Weights of a small self-supervised audio encoder (BEST-RQ).
Training: muon at rate 0.0061, 3800 steps, batches of 64.
Rows from block 5, named by matrix and row number. Each number is 500 + 25 x the weight over its row's rms, rounded and kept within 0 to 999. All counts start at 0. Numbers have three digits each. After the name is the row's rms in percent of the matrix's.
# weight_hh_l0_reverse: LSTM recurrent weights, backward direction (gates i, f, g, o stacked) (model.rnn.1.rnn.weight_hh_l0_reverse, 1024x256), inputs 172-255
weight_hh_l0_reverse.863 095:496495537517507541472506532456471499534487457514500468484494492475467451520505476467544482515520503514509518507489475504497479539506491542471505470494507517517519455481455542503510505517498477501538485549502512517490488523480524483485541510518476509527
weight_hh_l0_reverse.864 098:522508485471509501480476524494536536487487485509461516506514507527481532501487494510498493470467495502506516532502513457529479479504506507476463504469500487469472467486460525515518475547482516500550480524514527511508452450516545494532515512497492461508
weight_hh_l0_reverse.865 106:536502478506510540491498492506528504521471508504500512485468538522499429495507480469515496536477460496514511487501466530481518518531490476515468503501506478492488534494479522488501504473502486465438468515532470511488505523502475500496471514517496514499
weight_hh_l0_reverse.866 091:467493484489521495469514565524522528538459527450513511468520536501495493494476483493493507521477570496506501512499489535521511480500507501493508527488507537480481480531484534508484525544527494516475498498484514441492509501546472502502496535522446482505
weight_hh_l0_reverse.867 105:478544477459443498493512533483501516529511511496511500533491516522499509515486527498518513529531551503473539499532477527468492516479515487528482514489494475513490447452500494466483501527483501505472534520480491544516538451541524510527510501532490518482
weight_hh_l0_reverse.868 094:507495498498503497518496484479555521478507517534467507484485526466477512553463455498506490494495481547502513515466537474480462475483508523512493533492480490526478523504533482496513519472494519539497520528499479469475499505499488479546509488479519518504
weight_hh_l0_reverse.869 102:475502486503508489528530489482516468495483487489483486467513494485474465479470495480517503487515530523466497521524522506538474530474510465478521539487528517509531473512525483505510511518507513471528478516474494485513521523493507490538511509501499500545
weight_hh_l0_reverse.870 093:468477497521464453493457536466498509506499438516542500505467512524516524526502498513496553518472456496486509489495463480478539529482533446510513458513518482523526519499451476471518480490444498510505499483535523502462505535491466514491518494529500504524
weight_hh_l0_reverse.871 110:526501527480487498474542512470477533489527493489535497460469482468475520505462507505500481510500541517542479499535460525484506568480505492438500469526471494489497520474491484508488467549493487517489515555465521451470483515504473498508530494493461452543
weight_hh_l0_reverse.872 098:523472486508471490497514487511512514506465491501536492513518489460493459494552532473533525497493483542524530508471513500538487510499512498485499450527499487495424486440481520529490498482536446469494499507520433491497537508504485497530480536511511480524
weight_hh_l0_reverse.873 106:517502502472492512469434511472525518468490507515495495546480508491496498496492474517482546483449509462518480485513562520448554485477427484489488484485540483471541504469515495475504466458529513481489436474534522562470468518518479512527506518495524553500
weight_hh_l0_reverse.874 105:509527506520451465570518497474522518550514478462496481560517480489530482515489490516477478480474542545526505492533541495476520532471466423447500484543511512524498505522481500478517489524449491533442498477505489494516517519503485504474467577498522511508
weight_hh_l0_reverse.875 097:498480497495494492509477527496517481481480481502518469501489473504491499491497448424486523495454469493497490536513539535491469537489510515508524546472498493486492505519471473505460428544479498571491531533494562436495486483492494517521471500513499467524
weight_hh_l0_reverse.876 102:513470511455487518514499508494466480491497498495470517501458488526480493522524496516523524483453474496557502483557496535530507495456493517485549491470489491549496508441471495480499484487501485506528481506480489529501529504531532495496516490513502512530
weight_hh_l0_reverse.877 101:477528507522452488486499505552512512503513536504515461491530517535486496494471496487539465486492490477480523502530494487476476526482502521520506526476498506478511510473517494486457516521490469443482516506501536511535487515478482515513501504477507481534
weight_hh_l0_reverse.878 102:506485515502491507506461472505521481496577503550535481465518503503497509541433497505507515538481502473539512513501511490514519495528506486569527460475449500569511466476528512524529491480470521519491492484506531502456542498516515455527449492474486472519
weight_hh_l0_reverse.879 091:486475503510489482495500486494514497499529512519509509528496487486541477481512523511473509474480486438541512492511514469491512511509471480505490497443534473512467437530458528508457494516517499548492484444519486481482464476535505476500523478487483510541
weight_hh_l0_reverse.880 096:549462504489479515466493506514487460458508479493495513520512511540498491517483466526514527492480509506539508526508472510483504551511497468507513509462500482521497512523421517457477484530509519504501531528534510515505505498501517482497485499504509520506
weight_hh_l0_reverse.881 096:531529501492489480513501493512498497494565514484522532510518515503479529478493486522479524476514530500505514464524449489487494488461493490514496495492527492483474493506509513472498531487497509505514507514468514485511526496522498506461531513517453515501
weight_hh_l0_reverse.882 095:527502486493504500530482485502486495473483486505515539475514500524483479527464473495482479537516504529501492531508485492474513511466520520516515486473479566501487495491520506478481494506520506486478490456482517478497479513431511521506456522511502506494
weight_hh_l0_reverse.883 098:535466525520500512525517492490490521496519534498499524500580468481501487526481526531504486506529526481527500516487489448503511467495491490456525555457476501553505521469501505516516492505497486527503478499497533495549460449542514506517547537536461446470
weight_hh_l0_reverse.884 086:512493484459521493504472519467496482475493488516503503500493488488505458497529459478487535501466468477500473512507480479464504441462493508456557480468536496480511500518512494500488526535455522515495520494486532505499492512491514524542506497575515505507
weight_hh_l0_reverse.885 091:492496505487507509490485511449497532496495549568512519519507470492479504498492505523460488477469505516494505510473468524485476477493504521554529531495502488505518554479503514533482478465471492493502530507492518517495527484526476497484489562507507481482
weight_hh_l0_reverse.886 103:494474494483515504529509490506497464490501466489518509486496516547483510497496509460462514521513482514488511481533464528459460463538506514511509552502537530497527490506504555500495497510527510464540526502542480495495534523507530514516475438530497477500
weight_hh_l0_reverse.887 102:580483519513521464531508497508499492481492495492494476477474468486458463511514495448493489472523471503464488476481499497479481471510484494501441519502495538444538506455530524493487543511537543523495441484534515478516509491470506500501491531543466440516
weight_hh_l0_reverse.888 097:519515549500517483522528514518466506510484464473463483482512464529476456534527506501472531561516516513486527498485488523487459511489479493471474525478465475498500453471499456460496474498454480503513554498490471493478523509468503490511498497485497510460
weight_hh_l0_reverse.889 106:504495503455501523514477545464500561477481463486487498490482502496458497459465494471467534506534516506466505498508514469520535516512538488484514493522530477509500440462496472526498538520484523466470504469482498503534499521485488541513520500480467500487
weight_hh_l0_reverse.890 087:546502539516480518501487530509500505526495521468486489446490459507509470491488527506516502448501490523491487525448538496527478555476503524490517490496535477480473495485472518520474478491471533540489524466460489485499513523498458505488509469484521494449
weight_hh_l0_reverse.891 104:485466495504531504497485532486521518517479463513505500466523503480454489484517471491508498484525531466499545523504482498535469505512451512498501503473502518523488475499517497477526511485525475520475454521508495537488484509523476420484442468505497495474
weight_hh_l0_reverse.892 102:474507504505477527516516537498494471503530499497519508521499534498467512546477500467464502464501500530464487562495491501523507527497497535478469529477522487460520538520483535501501548524489500477495479474511494501454492565483524542541500540508525515500
weight_hh_l0_reverse.893 101:529489491487479472492491497479489450499489497538541499534461482518500538498538518482441526521531535533524530533495482483573538506487489548494520488500514456479488533496493561452486530493518494525492486470496405497458538522562505499497512483550492541472
weight_hh_l0_reverse.894 099:541508542515487559528482482516494482502493470507517481504517480492507514508469473497456479507498489505505514527488530482472472521534531479506495528465455455522494466471469498480471514549506519514527499479512515500535502507472467512490525497508459468509
weight_hh_l0_reverse.895 098:512476502481500510525531521486491490512560526507485456505487454466479529499516473501517565499521502498508537505471503461494462474490445500464456473507466527484450497496467517465488517503514487479558488478513480471486516490519471514497523479446496532553
weight_hh_l0_reverse.896 101:451536458507470488508510462501494502506494521495481528494484489473475546513490492481484497443503514467525533488467480508483494532468488484495476479489508514489461517498446487464473460532516510530532533521523514493511501538518474510522486553514443490509
weight_hh_l0_reverse.897 097:520524471486511498516502479505480498508536546476502469478473510500475543495493439500452465506514498490494484543532497550507533460520501499476512460508509464517513513522493528549508474484533492478501479507523539461478504486480520532491489541501492504479
weight_hh_l0_reverse.898 096:449562504466511495482492519498480471507490506521516486499479519508553490497480490518472469545537466476522505505541541491490497510511456491503492492478511516519489479498497499518523467518498481446524461483470437484498531502509475466490472498511469516533
weight_hh_l0_reverse.899 094:509491531489502549496479490463471529474495505501510486495530492476495503483539513481527472490483516503496495508490481490493512495554513490503480518555491476462528558485442503472506501504508545476512471497467514543491483510477506509513494497492478532508
weight_hh_l0_reverse.900 098:475477503504486515513528467498507521498448492502524508526515511506489504507484559510526504517532493528434501493491555547467499529472501513498493511472498484501490537468535531531471459499494517522505469551515571487484515501546514482494475467511491466481
weight_hh_l0_reverse.901 109:480503481470453444519478514501502523480513475430509549507508490515488472492541488523549496466460527506492494519486541503488465501502478546505486482558499432492505475501449511529486527507507490492501523504503542521529521504551508504510536491518500518497
weight_hh_l0_reverse.902 094:499476503517446494513468488511510525469489509458498478512514496497490507486471544492522450516529548484527519500478498515533498471476463454521507494480534527478563506468438533525458548508457520503482505477510528522462482462443553487496501493476455531517
weight_hh_l0_reverse.903 099:422487494524536466518471506506541505521511486470501551494492494524467513508531478545487503486522518490518516524519517525511522500501544476488539498493501491504542510489471513482501498525496481499465478481550533510514522526534477482519517539518504522493
weight_hh_l0_reverse.904 102:426516533477516503498522509458525529517490547519512491487517528522499515531496534541541512483483524482517504512542534490534497480500510457473470485476508491482525525483514507533494483511507442502503470521506527497489507493471519505512515458501497450498
weight_hh_l0_reverse.905 102:495452459491452532561508492532495485526512496490557534488469479503498501502512519482464476503522524516500515519494537516504491450520492515470519507549492520482506532512489468508512482518519526459496475462519538439561452510483480500501491518511500507514
weight_hh_l0_reverse.906 102:485504555487471487504511478493456520462523483533498527470519513494512498510474471519534511502480519481520517533505515464471474560551526505488465510468474502539489478502487480503502553516506441551520445510495528485569536485499481452513510525507494477470
weight_hh_l0_reverse.907 088:495565457501493532476497494520521490501502467463541477501501479522473554510521524469502509478504567476530519507525519473481474497479545492506481490497495487508510533503503517515464463566480507514506529468461516486493510511506507507445466501490503559502
weight_hh_l0_reverse.908 097:512514503473571465542472534466501511499514478533505479481538491500495540510444480474536500532510534506537534499536488514475521477501518549478486499534494508499516484475514484489485503508540538531548485524501504516441476495484466460479490525497517511518
weight_hh_l0_reverse.909 101:511513512480473479506529473501515490511488498528526510515506524516488443486456486491498523477492521480484496505497483462519478468527502455503498500497443481525500560504509501533508503496506466466503525521484477505494485447524466542506518501497529540495
weight_hh_l0_reverse.910 102:530466463493493502453490501490494509536494497504490468503494540513507523474497469472507476552497503506509467481541501524484491503545504514514532501503466458506475488542518460484488527521509490494484532515508537509499479486491449491517506514498515489499
weight_hh_l0_reverse.911 093:463512488479463548556541465487497508516478482446480484491491558489465508491524472480565480477508514485495523512509490495499486523491496530542518502495545503497515515522508493498559506495505521469526539527515516515466547504489495464487477517503551484525
weight_hh_l0_reverse.912 095:497487504491479482514474514463515515515442461465495496541555486509497510510518497485512503509523484509507500477528537507515517480470474482541492493534518466532546481517499492506488475555491465528500486469503532519510486511527491465530475499466479514562
weight_hh_l0_reverse.913 094:483509530545496461506512532554521470511561504492513523476479490495530509512492511483527520510516504497510484526519498538491520508517542525478506513522518520493518451512504505449505494509511481476465520518548542487514480474533489510492504497522471470524
weight_hh_l0_reverse.914 101:476479488515539497469529505500433503487480454508502511493512489539457469487502468545537507499508471488495511546508487520532526514511448520492507446529493500482528531492522484505496495496530474551489423500512525440458517467501483467480509506492480512494
weight_hh_l0_reverse.915 100:508498549497510431496504514507529492488508489512508529495496498516483499483491539501462484485491496487559479511480529542527535535490513489487541516494486503506489498519483493521483477515503547521496487558448476461493495489499444477468556494511513480509
weight_hh_l0_reverse.916 096:493513497491509482511538498493553488514533505467493528481523537482495520464502509505550488524505477522522446479502534468526509521517472504470483506466507513528512524520516479457486472502500466497532510506498543525515508498526495453485470496482512526461
weight_hh_l0_reverse.917 098:439436515492520513504498476469482500459483501471483494493482492486486514483537528524528491476498491495494489543486534501413492463462516488556525506519478527528488497518487477486481509507526490499493496518469471484486524523506511503460534495500493478504
weight_hh_l0_reverse.918 097:505509522529474457506510524487528488491492494540506542527514487462531510490461494498503497486463525501481470453519433510542529469536482517478550503521520486518493514486491488444534512509503504492531465453470503484525470536509507490515520481510500468460
weight_hh_l0_reverse.919 094:482496503486503455475456517474533470510472556511543454459475528480514538487511507510458503499530463472475495520489497489497502513529487531504462511537440485505492486468516512489470486502504528442525522443482502514485524490490496479488485492502538523505
weight_hh_l0_reverse.920 096:534511484534502500536467536497463506512477476473483523502527501540472507482487503485496494464440504511510495490476496476550534497504485500524530460516468500508500470531534461509464489496520501519514511487508456504456484479503497495493464490533553472443
weight_hh_l0_reverse.921 099:525486472484538476507507475554490480463501490484506531518533471450532494508478525446519485520500515479484515536507486514500481506484538515480493557502565539505472514479522505503499468543534466474479493505470490494522542550502509524512573518487535455521
weight_hh_l0_reverse.922 100:489509515518547531475572480470532492462494495521472514493489546517534483496553489503505483495480547499501461466495548503480514472525459488487495475484526521516466487519473503491520527499522471502488476476496527497533473492516511464512534523528474470526
weight_hh_l0_reverse.923 099:480499496462486546501546518488488493441478544513525479493497484516464511510491548465500514519530479544506533492476507481513496503495463462498534461525485463524492469505477484516527489509464450513536487531517568499507534515489489490483470436518486511515
weight_hh_l0_reverse.924 105:524462476457508500522508547502515485499557511467504462528503489493475490495455511512525460505487444485524489564460495482507508559482510478511524496536490477511467506481472509521478481508527516450506510502501523478539480480520494509509496475488483549497
weight_hh_l0_reverse.925 099:476526505513509501518564506443469473457530453508526506516522467486488471477543533504531487472498499532450528518522497467524533541519480469500493469487521491525483521509523528518507496484494535517501529515485544489543551513520549529485516486499500517494
weight_hh_l0_reverse.926 082:468452549500508543488497543523529512495458519488504494528484502485488493481525516499507509496507505480477474527514498513533514484524524497513503532579508485516538468537508522484488488520572499508514513497540506513464512523496510499456469516514483442496
weight_hh_l0_reverse.927 097:492504485491451506470493541488522521458471523496496524483523477508504486491476458482511477520530524510484512497512488474482490477496510477542548509520459547539508489462442461511495503529525523510518478505475478478493524487538478490496514479520486475493
weight_hh_l0_reverse.928 102:513482500526464500510475467508447549514570561492473502505497537511554466488493492507500466489448484547525490517532479514532504481476523519474508523515468498540504492461495510496521496526434486524503484524465480463524497514509492495475467492498453497475
weight_hh_l0_reverse.929 103:556486554498537494498457462515553471525521496479508508506543509535455537520533533519488508551505506502537508524485524438496490513499439517532539514478486492482521527480516508516490526505465474446509482501521507486474463521526526500500515552469498504447
weight_hh_l0_reverse.930 102:490510515522522508508521510449494479538498488498503481524509475542494496461542539483530507470512497471557509514455504512499504490487482527467493508487558460465494452520477524500466463539430497525499488490444473484507475508528513501495510501480506480492
weight_hh_l0_reverse.931 095:499551515463457479484561557551489479544491567463478509539500515534451502481509467496526511516534516453488484491498482484507491506480503534483481495524525510481453478516517489501525551467521529489460495480472511543509495536539486507515487488472476471493
weight_hh_l0_reverse.932 098:488556483469531473567458498472474510472479514483478494527556512467456462471506497479502515494519519503517541468497507519463512506507491501517509519510505475511484514507499473505501459479484466496524485470553522459491523499477496495502488508524476509488
weight_hh_l0_reverse.933 097:465496480503506503531500505511511566456495485544513510504475539481460514508513523517481505502469504459525489518492491488475510510534454523496509518541491481521471532523524482516489532486519456507517512524475516499463493526501483555534460500507519466554
weight_hh_l0_reverse.934 100:483508494500518497552468507543529509472560474503478482445504475542493488495500485512501522471478486528501515481442505483528526488511557535490472519441474471486487477515524504514548514534484524480467496539523481488476504482519478480505476472549480515506
weight_hh_l0_reverse.935 099:461484517519509524480473475516519500546514531467512501497516508505453513477524496501499488516562502526519516502496520540512524493476525500501485532510457520584498487486463479502518498485549478512509494526516495512498443463528500485526494495527453536506
weight_hh_l0_reverse.936 098:520520557543476463500545495488531473510503546520439499483480505504492523551496490472503514510485448474517477498478459553552509504525494471569483522478465491525496529532511511516481462506503476516498508534530534510468507469501472451511510524502501496481